A small self-supervised image encoder, trained from scratch.
Model: 32-pixel images, arch mlp_mixer, activation gelu, moe top_k, layers 8.
Data: trained on made-up road signs on poles, 245000 training examples, 13.0 epochs.
Rows from block 5 of a small self-supervised image encoder, named by matrix and row number. Rows with one number within an expert belong to one neuron, the router's apart. Each number is 128 + 24 x the weight over its row's rms, rounded and kept within 0 to 255. All counts start at 0.
After each expert's rows are labels from the 100 images, of 14848, where the router gives the expert most weight on average: "peak on" is the class under the peak. Only what is clearly more common there than usual is listed. The data: made-up road signs on poles. In brackets: how many of the 100.
# router: router (model.blocks.5.mlp.router.weight, 32x256), inputs 52-103
# up: expert up (model.blocks.5.mlp.up, 32x64x256), inputs 52-103
# down: expert down (model.blocks.5.mlp.down, 32x256x64, transposed), outputs 52-103

# expert 6
router.6 [127 138 123  98 146 150  72  93 135  77 134  95 129  94 124 158 132 175 133 129 105 136  86 169 104 158 122  95 139 125 132 113 156 137 117 129 123 161  84 173 122 117  75 117 156 110  95 127 160 101 134 124]
up.0 [169 157  82 121  96 113 142 121 105 126 100 140  99 114 102 116 146 120  98 189 129 152 106 122 118 132 125 108 138 137  97 123 196 150 147 111 153 102 128 132 112 110 129 150 148 163 161 113 120 133 136 110]
down.0 [167 147 180 107 119 144 112 159  92 106 124 103  94 138 107 128 160 114 128 124 155 108 146 150  81 161 103  91 133 139 153 126 189 142  98 108 127 167 107 133 159 138 153 140 112 132 120 114 130 129 121 109]
up.1 [109 134  99 115 121 154 169 133 125  99 102  95  96 157 108 134 125 151 152 173 134 132 118  99 124 122  97 117 109 103 134 136 139 158 156 159 117 148 117 159 117 169 145  96 177 110 165 169 115 111 124 109]
down.1 [113 126 137 131 149 159 147 142 136 165 178 117 126 106  98 143 127 107 123 133  84 132 112 137 134 122 137 158 136 143  96 101  79 130 133 149 115 152 172 108 168 118 134 182 116 111 114 120 146 145 143 121]
up.2 [145 121 131 157 140 157 120 132 124 126 129 133  91 162 115  95 131  99 160 112 134 162 191 158 128  86 114 144 116 151  86 132 160 152 154 123 164 143 117 116 111 165 134 124 129 158 143 110 141 141 145 133]
down.2 [113 140 105 130  98 116 122 138 112 109  86 100 191 129 127  69 135 122 147 111 153 122 142 109 168 138 161  97 157 133 142 141 152  68 136 177 156  94 131 149 134 119  65 112 124 112 143 145 109 126 117 116]
up.3 [158  98 118 128 129 107 152 128  84 139 133  93 151 137 155 124 177  79  97 130 136 169 126 109 141 140 124 155 114 128 129 128 148 191 111 136 118 144  99 134 140 115 134 131 133 134 117 106 114 124  80 122]
down.3 [144 116 121 110 156  92 168 152 104 136 164  65 139 131 157 117 141 134 129 132  96 159 136 126 161 143 123 141 114 107 162 141 128 155  83 136 136 181 118 105 125 115 152 164 126 131 115 123 126  91 115 151]
up.4 [115 146 130 138 115 136 128 114 194 137 115 132 162 157 129 127 135 124 150 156 103 147 122 129 160  82 146 156 154 149 122 107 121 124 130 114 119 139 158  95 156 168 153 123 149 120 148 109 140 122 182 108]
down.4 [129 137  85 129 139 128 143 166 133 163  79 157 151 114 124 158 119 164 127 115 108 138 131 119 135 103 145 104 136 141 130 160 110  92 134 164 127  99 163 145 155  95 104 111 152 138 124 149 122 138 130 139]
up.5 [ 96 123 161 136 118 125 124 154 169 148 130 155 144 162 130 127 150 121 116 120 124 140 135 148 111 120  95 139 141 148 115 121 119 113 128 131  75 111 132 102 131 151 122 122 110 162 117 138 139 187 125 147]
down.5 [129 161 166  89 115 120 117 156 142 117 137 110 134 174 131 148  56 101  86 140 108 136 122 123 108 134  79 153 124 119 130 114 143 141 118 130  98 120  85  97 116 129 147 122 127 136 139 115 135 137 130 125]
up.6 [151 146  96 125 106 132 111 146 105 127 132 158 163 129 131 137 107 120 146  97 126 142 107 135 160 123 123 186 139 189 125 116 146 144  67  97 129  88 123 126 105 126 134 112 125 187 120 151 118 150 131 112]
down.6 [195 174 124 118 112 117  91 143  52 160 146 106 102 135 121 126 118  74 116 144 143 142 143 115 107 161 115 135 135 107 150 114 163 165 103  92 145 140 102  82 105 132 138 119 116 142 121  87 121 129 134 127]
peak on: face (100)

# expert 21
router.21 [126 179 189 154 148 138  92 144 127 139 177 108 146 117 139 125 114 102  97 116 117 160 150  86 125 141 150 139 150 119 112 182  88 101 133  83 133 114 133 125 113 123 143 110 100 118 108  99 115 121  88 142]
up.0 [133 138 124 151  89 111 165 140 103  91 182 142 120 182 115 114 118 141 157 147 144 130  91 166  89  90  89 124 121  96 104 123 148 168 162 149 149 148 119 106 140 127 101 113 131  87 138 161 163 168 115 121]
down.0 [120 140 105 145  98 140 127  68 125 151 109 108  79 123  89 135 105 113  90 104 171 126  90  95 112 157 123 149 141 152 121 183 151 181  92 128 130 122 137 134 122  76 108 125 115 141  98  78 149 107 104 117]
up.1 [119 128 141 154 105 119 122 138  92 138 160 167 100 209 157  66  96  97 138 106 141 152 120 114 112  98  40 161 149 156  59 142 181 149 115 124 125 151 123 139 127 105 136 116 134 132  97 111 121 123 135 112]
down.1 [113 149 145 150 117 134 116 111 156  99 139  61 105  96 155 117 140 122 144 115 200 124  29 123 121 139 113 136 183 130 151 161  81 174 110 126 122 131 120 136 146 128 105 113 153 141  96 100 111 124 127 108]
up.2 [125 105 151 101 157  77 132 124 125 116 117 120 103 143 109 156 161  76 122 122 119 130 159 129 140  84 157 166  97 112 105 137  87  92 143 131 134 138 122  99 151 154 133 120 101 163 179 138 126 172 123 114]
down.2 [121 139 121 145 152 125 101 116 124 112 167 145 101 137 133 137 179  85 138 110 128 139 186 168 124  90 148 122 114 125 112 143 182  64 141 106 136 129 138 147  98 122 124 119 115 113 133 121  96 109 147 140]
up.3 [118 156 105 104 119 137 116 149 130 139 126 105 165 125 101 123 129  98  95 130 128 146 115 124 111 142 140 146 183 169 154 130  76 157 171 108  89 124 133 113 112 145 124 116 112 142 160 114 139 126  79 137]
down.3 [112  88 163 101 120  99 104 100  98 134 155 153 172 118 128 124 133 110 155 121 141 119 144 112  90 138 100 130 100 165 122 148 123 127 143 143 142 111 119 129 158 111 118 111 126  88  72 109 128 125 140 110]
up.4 [157 113 140 116  94  67 168 102 135 113 137 134 127 106  92 121 139 130 165 134 142 159  94 119 118 156 131  19 169 130 154 113 138 103 167 130 143 116 127 134 127 140 131 130 128 124 118 124 146 128  97 113]
down.4 [147 102 105 171 142 124 132 146 153 104 101 168 137 191 113 142 131 133 120 143  78 163 152  98  88 129 109 136 114 127 108 170 121 124 151  81 146 145 140 120  89 124 145 123 142 162 128 140 105 119 150 129]
up.5 [ 96 150 143 112 141 151  91 148 110 142 118  89 144  62 111 130 122 101 121 151 128 179 116  96 168 151 202 106 147 120 161 145 106 111 152 127  97 101 109 109 106 163 140  93 123 102 138 128  90 134 133 148]
down.5 [115  81 152 129 154 136 111 126 166 170 102 188 178 145 115 148 141 143 104 114 123 212 149  89  97  98 146 145  80 146 141 139 105  92 177 104 114 149 116 104 124 129  92 122 109 112 160 136 154  98 151 131]
up.6 [130 135 154 159 164 140  96 127 115 119 182 150 106 167 182 138 146  67 140 101 191 132 157 121 112  88 100 176 152 155 104 167 162 121  85 114 159 114 118 126 149 135 136 142 112 120 112  86 115 131 150 124]
down.6 [ 93  83 127 141 107  94 105 157 140 101 138  73  82 116 157 133 151 112 170 144 170 105  67 148 144 129 135 121 200 107 122 192 102 159 124 112 135 115 132 129 113 143 143  74 166 122 101 134  90 122 135 132]
peak on: backdrop (100)

# expert 25
router.25 [ 82 124 157 114 104 134 159 121  92 144 115 116 150 163 142 132  87  89 138 132 192 153 127  98  99  84  88 122 119 127 142 132 141 138 114 159 156 115 116  95 152 113 107 131 125  97 165 176 113 124 144 125]
up.1 [121 162 110 128 141 127 169 144 164  85 125 123 160  86 139  82 161 125 132 119  86 103 128 161 198 159  89 118 178 112 119 164 109 111 122 175 105 117 137 144 120 119  95 140 108 117 162  64 106 123 114 108]
down.1 [128 156 138 159 154 115 129 113 147 132 132 104 126 108 157 129 128 131 113 138 107 143 106 115 145 168 148 129 138 149 115  98 128 157 161 125 162 169 134 199 145  74  61 155 124 111 100 112 101  99 106 104]
up.2 [142 121 116 109  92  70 145 120 123 107 115  85 173  60  92 113 134 133 142 113 128 112  31 117 162 209 162 114 174 145 140  47 118 125 120 143 123 132 140 175 123 133 109 140  99 115 124 116 131 125 163 115]
down.2 [128 139 137 174  81 117 150 115 164 158 118 114  98 119 116 123 166 132 151 112 158  66 139 148 140 102 107 142 143 116 104 125 145 125 104 142 156 133 170  99 101 146 137 168 140 159 133  98 148 132 122 158]
up.3 [164 119 147 155 106  96 125  76 147 123 143 133 134 158 125 186 109 127 106 141  88 125 112  95 125 142 134  92 119 114 114 116 192 168 144 157 150 116 113 198 183 117 128 132 108 117  77 100 100 119 148 112]
down.3 [149 141 117 117 165 147  90 107 165 132 103  73 151 110 117 121 145 148  87 134 120  96 132 117 116 144 148 135 133 131 160 105  84 109 131  87 104 112 146 110 118 106 129 101 142 159 144 158 152 105  92 130]
up.4 [111 154  99 127 130 114 123 140 170  92 130  97 170 100  95 120 156 118 172 130 117 106 118 156 145 153 154 121 144 135 147 117 114 118 118 153 118 159 151 137  98 150  86 114  99  79 139 132 130 106 148 128]
down.4 [103  98 140 110  70 118 163  92 115 136 154 156 129 129 112 132 131 138 124  92 133 129 110 125 146 130 126 165 122 149  95 141 124 155 105 108  89 180 134 139 143 111 112 143 123 126  98 139 173 116 125 121]
up.5 [ 77  80 136 134 123 129 117 147  57 181 166 146  93 140 122 140 119 120 149  99 149 115 139 151 104 106 115 104 109 127 128 105  97 139 125 117 127 149  72 127 127 121 151 120 139  95 130 144 148 104 145 107]
down.5 [157 116 144  92 121 139 120  65 112 140 152 136 134 153 141 101 117 127 122 153 123 133  96 117 148 136 115  98 123 122 128 102 137 163 128 137 137 200 113 183 103 124 141 115 137 155 126 137 122 139 153 110]
up.6 [123 145 157 147 131 142 111 110 146 121 126 165 114 164 172 115  47 141 119 102 162 109 135 131  68 147 103 167 124 111 118 172 137 125 112 120 124 105 136 160 125 153 128  87  75  92  92  79 146  92 162 140]
down.6 [109 144 119 145 137 107 129  88 154 102 133 100 104 111 169 129 174 102 110 131 190 100  87 138 116 169 129 129 161 101 114 131 132 137 123 117 143  84 116 153 130 103 118 115 113 113 106 101 108 152 111 115]
up.7 [112 105 142 110  91 110 155 133 135 126 109 131 165 120 102 141 134  97 143 126 145 164 130 111 152  94 142  96 129 134 185 117 126 136 129 164 131 115 142  80 141 127 103 138 129 111 170 159  94 131 114 134]
down.7 [126 139 118 113 170 152  96 131 128 114  90  95 109 123 139 204 122 144 130 128   4 137 126 154 129 128 154 138 115 141 146 115  96  93 116 111 136 118 132 142 148 125 110 145 139 125 139 165 162 117 119 123]
peak on: backdrop (100)

# expert 15
router.15 [105 102 159 115 143 132  98 143 126 151 123 159 139 154 157 123 131  97 147 112 194 163 155 140  95  72 124 117 167 150 139 108 117 105 105 150 141 151 131  71 154 134 126  98 107 128 138 110 109 140 149 135]
up.0 [123 128  96 124 128 132 107 123 132 135 169 110 149 135 148 145  43 164 116 155 105 125  94 128 137 166 127 146  99 127 130 125 126 165 122 112 136 117 115 188 130 103 133 145 102 152 121 175 149 112 149 107]
down.0 [139  94 114  99 103 122 132 138 129 179 153 130 122 122 123 137 144  83 119 134 148 138 127  83 129 127 121 116 144 162 103 113 105 132  73  92 141  95 134 112 136 146 196 133 104 124 127 106 144 164  85 127]
up.1 [147 130 107 147 120 133 144 134 137 112  99 132 155 182 146 113 108 120 147 118 255 138 158 127 142 111 123 138 149 144  91 136 124 114 121 141 151 127 158 118 112 132 116  95 117 189 120 114  83 132 124 127]
down.1 [107 138 134  59 133 153 105  97 178 163 104 133 166 132 138  73 129 143 122 150 143 127  89 118 123 153 109 128 149 114 131 111 146 130 148 136 133 150 147 109 121 138  98 117 103 124 123 131 159 121 128 137]
up.2 [118 111 118 136 127 110 143 109  94 188 163 143 108 131 177 146  79 146 135 140   0 182  95 112 132 131 118 146 106  94 104 114 138 146 112 108 104 117  99 131 180  87 145 140 111 143 126 185 146 135 118 113]
down.2 [115 132  85 200 122 135 166 117 144  83 122 124 144 145 132 136  63 154 122 117  65 110 110 124 155 108 121 123 117  94 127 150  78 154 145 148 143 129  97 167 105  79  97 115 157 120 119 141 167  96 125 113]
up.3 [161 124 129 144 126 130 139 111 130 169 166 115 102  99 133 169  90 143  78 138   6 117  54 133 163 132 117 148 139 105 114 128 139 120 109 115 127 122 102 138 143  97 125 141  75 175 136 179 120 145 118 116]
down.3 [126 110  84 200 138 121 167 121 109 104 121 131 121 117 123 140  85 159 129 143  52 104 127 112 157 112 103 118 112  96 131 145 125 164 146 140 143 120  77 170 110  77 112 125 172 120 133 149 118 122 166 114]
up.4 [134 124 135 142 142 126 111 128 176 118 128 118 150 132 124 125  79 143 134 115 255 155 140 119 114 127 135 109 156 186 135 123 119 114 126 178 147 134 123 137 126 136 106  89 123 127 127 111  95 114 141 128]
down.4 [124 135 145  61 145 151 138  88 166 156 119 145 123 132 122  86 146 134 105 141 171 117  97 109 112 143  96 114 139 106 164 123 149 126 147 132 119 158 136 120 121 120 102 123 109 147 125 154 142 119 131 144]
up.5 [109 119 119 181 107 123 126 109 120 138 181 132  96 172 139 145 130 134 135 117 148 144 133 156  98 123 124 198 148 136  99 133 155 140 128 144 152 114  90 143 132  63 100 117 150 172  81 128 144 148 156 134]
down.5 [155 161 126 122 112 100 117 159 151 127  94 134 156 105 120 130 129 118 148 103 119 123 148 146 111 145 126 139  84 144 161 124 113 103 222  89 165 141 105 133 135 102 119 116 122  98 147 157 107 121 160 136]
up.6 [115  94 129 149 141  88 186 136 117 143 145 115 121 145 113 137 118 130 119 145 149 123 132 134 158 137 113 132  69 130 144 131 123 134 128 133 127 143 105 156 153  98 117 207 119 104 132 123 117 139 107 142]
down.6 [117 130 140 132 150 104  94 123 115 159 116  98 138 178 143  40  79 129 117 132 143 110 142 150 164 103 127 138 125 113 117 122 128 153 135 135 135 139 127 132 168 126 119 153  98 132 147 120  90 159 177 139]
peak on: face (100)

# expert 5
router.5 [137 144 143 155 138 119 131 109 186 122  89 139 131 113 133 142  87 130  98 102 112 119 149 135 144 138 134  75 120  94 134 148 103 126 138 129 122 150 148 149 137 113 104 128 129 144 128 148 154  65 135 119]
up.0 [159 124 183 136 132 126 123 126  98 109 201 129 100 113 129 138 127 165 126 118 151 141 154 140  73 131 131 117 110 142 129 170 118 107 142 118 176 129  99 138 141 125 111 106 124 104 132  88 120 105 159 114]
down.0 [125 123 135 129 139 121 120 116 132 135 134 153 132 166 123 113 138  96 123 126  94 124 134 117 155 116 122 138 149 106 184 125  82 110 102 176  98 135 124 127 106 139 131  91 125 116 107 143 139 100 155 145]
up.1 [118 128 113 114 126 139 144 118 117  73  99 109  94  98 101  99 117  79 120 163 121  91 118 109 137 124 122 162 114 147 132 105 155 138 158 164 151 128 126 132 134 151 155 160 134 121 151  95 145 151 135 138]
down.1 [146 169 143 105 116 111 162 127  98  99 138  96 118 137 101 139 149 103 149 151 132 145 122 121 135 164 151 100 104 150 132 146 114 106 116 149 107  96 124 134 120 134 148 144 133 129 122 101 133 134 108 134]
up.2 [171 159 131  81 112 129 171 111 125 148 164 141 134 101 136 169 127 129 107 166 145 122 107 116 130 119 108 161 124 152  95 160 104 140 119  96 126 168  91 146  88 145 135 151 103 113 142 141 141 128 140 121]
down.2 [138 146 113 145 135 124 117 112  87  53 119 141 104 137  90  99 105 128 150 152 127 111 155 132 171 115 115 121 143 141 102 142 173 126 166 133 155 145 153 176  86  89 120 124 146 143 161 121  92 136 126 112]
up.3 [124 118 169 144 135 138 154 147  85 108 153 107 136  92 104 132 138 179  85 129 124 111 140  67 186 141 139 141 153 140 138 157 109 113 138 114 110 135 145 145 129 105 159 127 127 142 109 124  89 125  79  87]
down.3 [152 100 122 135 157  97 148 103 130 111  97 108  87 135 115 131 159  92 136 155 159 132 132 151 141 115 154  94 151 136 141 170 177 133 129 131 152 105 182 149 111  95 170 125 141 130 121 100 109 107 171 139]
up.4 [145 115 127 147 155 135  87  99  96  83 142  78  96  95 158 126 137 134 166 133 157 127 141 148 151 172 153 133 105 123 129 139 119 118 130  77  92 113 137 130 155  76 153 111 126 122 130 151  89 118  91 159]
down.4 [110 110 159 139 174 119 137  86 123 153 112 151 123 113 144 128 120 140 120 123 136 109 131 135 123 109 133  91 150 127 119 191 149 123 144 190 121  94 157 180 125 125  86 136 173 124 138 130  59 125 160 137]
up.5 [109 132 129 141  80 136 136 164 108  68 127 112 137 166  99 132 111 168 147 178 119 134 159 104 115 114 129 136 155 180 132  88 179 121 117 138 129 121 123 148 104 125 105 144 135 142 132 150 126 105 118 149]
down.5 [168  78 139 121 139 180 142  87 105 149 162 155 127 133 116 121 106  91 145 140 128 108 120 141 141 138 137  84 115 138 132 119 126  98 109 144 134 166 122 108 121 138 140  71 103 164 116 107 112 165 107 127]
up.6 [128 151  92 120 128 154 139 131 125 138 150 144 118 131 160 130 128  96 159 133 109 151 128 150 142 107 136 146 142 122  77 196 149 146  71  85 151  94 112 166 126 149 177 123 123 103 137 116 108 130 141 150]
down.6 [ 98 166 106 119 158 143 155 143  66 126 101 137 137 132 135 149  92 145 128 122  86 143 140 118 136 156 151  74 162  93 107 136 154 134 164 129 139  65 146 193 130  66 138 170 100  99 135 152 144 121 137 122]
peak on: face (98)

# expert 4
router.4 [111 148 133 155 129 149 162 134 186  81 120 137  94 117 146 140 106 122  69 176 116 164 152 123 148 148 154 106 131 115 108 130 149 157 152 170  87 108 107 146 109  91 123 130  93  97 126 100 159  73 111 142]
up.0 [177 136 144 121 123 159 112 106 141 166 144 112 141 115 158  82 107 136 129 125 121 149  53  51 173 157 108 124 117 134 161 112 163 131 118 166 157 139 109 189 116 142  90 123 132 148 139 125 129 103 125  92]
down.0 [136 131 140 106 121 110 160 109 159  99 139 134 115 133 110 128 125 130  57 121 139 111 141  89 141 134  99 174  89 144 137 171 143 118 146 118 110 141  94  89 104 134  97 174 109  95 164 135 145 115 119 129]
up.1 [104 103 145 120 139 122 133 184 153 101 158  66 109  97 119 115 127 157 145 107  99 109 116 128 101 130 111 184 158 106 140 103 110  74 130 126 106 184 126 118 116 138  82 121 178 144 124 133 109 146  99 112]
down.1 [132 132 121  89 151 126 128 146 133  64  93 104 156 104 153 130 113 143 120 118 128 121 132 166 131 132  97 127 149 153 132 120 116 107 102 129 111 142 144  99 126 147 156 116 116  81 143 113 115 131  88 167]
up.2 [105 145 129 113 191 161 122 159 135 115 126 121 134 142  94 130 186 110 127 127 179 155 160 110  98  75 134 114 136 142  88 155 156  96 131 128 139 135 112 109 136 111 129 148 169 101 109 139 133 168 124 120]
down.2 [122 121 138 141 161 116 151  72 118 152 177 146 100 145 134 128 113 147 139 153  86 161 117 119 157 126 121 119  72 150 110 102 142 134 159 121 124 112  97 117 136 112 117 121 121 151 107 156  87 123 153  74]
up.3 [133 131 136 104 165 132 134 160 103 116 117 153 154  97 126 138 115 114 141  77 125 131 125 168 107 118 119  71 146 113 139  83 146 143 140 105 121 170  87 107 163 131 130  87  90 139 162 142 115 166  70  94]
down.3 [177 135  95 137 120 111  90 143 122 206 161 131 178 101 117 126 130  99 132 173 114 100 117 109 145 109 116 116 136  92 137 117 107  95 131 104 155 143 149 110 130 119 179 118 108 143 159 111  88 202 145 132]
up.4 [128 160 173 133 157 143 107 167 155  98 178 139 129 148 154 116 124 137 137 121 136 144 137 145 114 106 107 151 120 109 121 115 134 111  97 158 114 138  88 136 131 164 162 108 133 146  94 187 141 179 122 136]
down.4 [183 153 129 134 138 133 156 105  91 157 150 169 105 172 139 143 130 133 142 177 104 161 147 133 128 120 129 171  71 147  89 135 160 142 125 122 137 118 137 116 117 146 166 137 147 140 129 129  98 108 179 113]
up.5 [ 97 143 130 117 138 185 108 178 127 128 126 127 138 143 111 105 142 146 100  99 161 183 134  93 127  98 137 130 161 154 106 147 143 130  92  94 120 138 149 119 131 114 153 127 160 132 125 131 147 156 135 150]
down.5 [151 146 128 105 132  88 120 145 122 125 177 149 101 152 131 139 149 100 164 134 112 110 179 102 112 150  81 117  54 121 147 110 158 127 122 135 125 109  84 141 153 122 113 167 146 119 118 142  94 132 158 122]
up.6 [ 70 124 102 110 179 123  98 173 123 173 145  91 134 132 132  91 195 103 141  98 134 105 132 130 183 119 135 157 113  96 134  96 111 107 158  98 121 136 137 107 112 147 140  95 144 153 180 137 129 169 101 122]
down.6 [147 138 105 113 107 139 142 155 126  85 107  97 134  77 126 121 113 119 102 113 145 128  99 149 125 154 128  64 143 154 140 155 133 121 119 166 182 145 147 153 117 124 128 110  73 113 151 102 130 122 141 154]
peak on: rim (57)

# expert 31
router.31 [103 105 150 153 168 108 122 121 166 102  97 119  99  95 135 122  94 122  95 150 107 121 150 119 118 141 109 100 114  85 105 194  96 120 107  91 121 141 132 157 111 105 117 136 139 120 112 112 149  70 123 142]
up.0 [123 144 156 135 128 120 153 128  97 159 103 168 159 145  90 126 130 159 143 118 197 138 149  92 150 105  91 142 100 113 108 143 121 153 102 136 116 102 117 134 157 132 142 116 129 133 126 136 132 201 100 140]
down.0 [121 142  91 153 142 111 122 143 158 140 137 133 139 171 108 146 155 123 114 135 142 160 127 115 128 149 114 128 147 132 132 120 145 119 122  58 121 127 126 102 112 115 160 144 164 166 133 127 159 123 127 129]
up.1 [ 79 118 162 122 145 117 130 111 122 175 141 142 119 126  82 127 131 166 105 109 139 134 140 118 151 103 128 169 139 125 126 125 129 129 134 122 101  99 140 129 146 117 153 137 129 148 131 135 115 180 130 161]
down.1 [101 159 111 150 145 150 122 153 158 151 147 127 175 139 108 154 133 109 122 117 110 170 118  63 127 175 150 101 138 108 132 132 122 123 174 109 104 143 108 138 146  74 121 149 129 128  77 147 134 101 114 118]
up.2 [141 148 150 103 137 157  89 157 116 133 113 142 142 132 127 118 115 123 120 133 120 184 124 128 150 139 147 161 143 154 154 158  92 166 116 141 156 115  76 139 117 135 117 107 134 131 143 142 125 166 101 125]
down.2 [128 121 123 117 104 116 110 173 144 160 146 118 174 184 112 125 176 111 128 129 150 136 126 116  89 152 130 131 135 127 118 128 127 135 149  55 116 130 144 133 113 131 158 117 143 116 106 124 166 112 147 131]
up.3 [113 191 107 118 107 191 114 147 125 166 130 132 139 141  92 106 171 137 141 106 118 156 107  69 202 107 142 117 170 161 130 134 148 159 103 175 119 116 113  94 102 150 139 111 107 152 157 139 100 145  94 103]
down.3 [115 119 125  99 188 132 149 141 135 106 117 110 120  83 163 122 163 175  99 158 122 144 131 140 151 133 154 100 170 105  75 135 145 148 139 118  92 173 153 187 119 108 126 108 124 118 123 116 125  88 116 158]
up.4 [ 68 167 153 108 153 150  96 113 134  93 144 101 161 101 104  83 168 123 130 123 152 131 128 100 130 120 125 128 134 144 122 140 118 165 166 118 138 112 111 151 123 139 141 110 118  97 131 135 105 133 116 117]
down.4 [138 138 131 201 174 105 158 139 113 181 147 130 138 146  93 108 145 110 112 153 104 145 138  98 167 118 123 109 128  97 108  87 134 119 165 121 124 189 132  77 112 129 150 143 122 171 136  80 128 116 100 115]
up.5 [ 87 138 122 116 132 128 129 116 100 124 120 144 148  87  94 110 113  86 152 106 145  97 123 108 126 117  97  79  90 136 107  95 138 166 123 165 164 137  87 136 176 167 128 147 121  79 131 125 120 175 111 131]
down.5 [127  86 105 136 167 107 113 113 130 140 127 134 149 177 111 135 129 117  97 178 116 148 166  94 154 138 132  96 118 127 115 135 107 130 157  70 132 101 151  99  74  89 149 133 140 170 167 106 107 142 101 145]
up.6 [104 132 102 127 137 182 109 121  92 145 130 132 115 106  95  80 125 126 130 165 160 160 136 118 131 126 141 119 143 105  94 165 135 164 164 116 110 114 122 115 116  97  88 106 119 143 113 156 117 158 134 139]
down.6 [148 159 131 148 135 149 137 120 108 120 139 119 130 107 129 118 111 112 132  90 118 128 116 129 125 122 161 111 136 125 106 145 148 151 137 159 110 110 123 147 148 152 126 102 135 159 120 176  89 163 107 102]
peak on: face (98)

# expert 20
router.20 [ 93 152 120 171 111 154  97 150 169 145  87 113 157 126 114 120 149 148 120 105 127 141 138 145 155 102 180 127 169 124 132 174  84 131 157 105  94 113 172 110 153 106 127 104 123 174 138 150 136 139 143 117]
up.1 [111 154 102 119 159 126 130 123  94  74 107 129 132  64 118 151 120 206 145 140 131 145 155 127 136 149 143 133 159 146 107 129 148 103 122  94 138 125 134 125 131 130 121 113  81 112 135 119 106 155 154 132]
down.1 [122 151 124 140 133  99 207  93 140 124  79 115 126 154 148 129 106  94 195 129 130 135 121 141 148 133 185  99 120 150 155 124 127 117  70 130 144 122 121 119 110 138 157 159  98  77 132 119 108 121 122 104]
up.2 [145 166 131 107 134 126 152  69 119 118 152 158 128 145 108 131 156 132 131 109 133 150 135 134 164 109 133 107 149 132 122 109 187 143  85 138 177 142 114 161 144 124 150 151 131  92  88 111 140 140 188 143]
down.2 [156 127 128 159 122 119 144 107 122  96 106 126 116 147  84 128 116 128 158 102 107 178 122 106 145 110 116 149 120 153 108 160 163 139  86 134 140 138 115 136  97 138 104 184 116 146 149 122 153 140 150 105]
up.3 [161 101 147 106 139 113 110 118 123 180 141 157 119 120 144 111 106 124 158 190 170  94 177  93  90  92 129 123 126 121 140 129 139  97 132 124 127 141 151  91 121 138 116 153 101 125  98 127 129 140 172 156]
down.3 [149 101 117 146 133 195  94 130 113 106 156 127 127  94 148 118  95 168  90  95  99 128 141 136  55 102 125 146 136 114 159 136  85 146 156 131 122 138 122 169  90 169 121 126 172 142 128 123 138 112 156 118]
up.4 [159 151 120  85 138  93 123 151 154 102 138 114 138 129 147 108 136 116 175 114 140  94 170 160 106 145 127 141  98 171 106 136 136 108  72 121 125 138 147 124 151 126 138 186 140  58 110  85 157 155 135 121]
down.4 [153 148 134  99 109 127 126 155 110 112 100 137 158 140  89 145 118 115 191 125 113 167 125 128 129 139 113 144  68 146 136 168 138  78 110 129 129 107 110 123 131 135 151 161  88  73 129 108 100 156 153 127]
up.5 [140 139 119 124 151 141 136  79 136 122 173 130  97 121 161 151 112 108 108 173 123 112 128 135 123  99  98 140 138 152 117 107 161 143  90 129 175 153 109 125 115  99 146 127 117 141 147 113 120 131 116 112]
down.5 [129 153 120 154 139 157 158  85 167 148 113 140 107  96 131  85 111 165 100 112 111 138 106 112 157 149 136 130 116 105 153 161 126 133 123 124 181 102 117 157 102  92 118 153 164 113 136 180 159 105 114 117]
up.6 [139 111 130 113 123  95 132 118 143 117 146  93 121 120 117 137 156 153 144 159  96 116  86 122  90 144 121 136  91 169 159 105 133  98  98 132 137 105 104 143 103 154 117 197 167 109 142 153 128  92 150 119]
down.6 [104  96 152 109 148 109 145  89 162 162 134 146 152 115 127 121 142 143 117 167 143 134 124  90 164 118 147 116 136 126 152 155 124 117 137 135 111 176 140  92 128 148 129 129 117 130 115 130 130 105 101 150]
up.7 [136  71  94  91 147 113  89 130 127 131 154 126 140 127 129 168 129 133 130 170 126 126  53 126 159 115 120 104  96 125 104 118 141 136 114 113 132 174 149 131 120 137 167 136 132 103 118 146  96 113 113 134]
down.7 [156  88 158  84 177  81 101 103 126 149 147 136 105 137 115 155 126 174 132 171 140 121 143 156 126 101  92 144 111 148  88 105 183 121 141 108 152 129 141 131 159 113 181  83 142 143 155 118 143  99 114 153]
peak on: rim (54)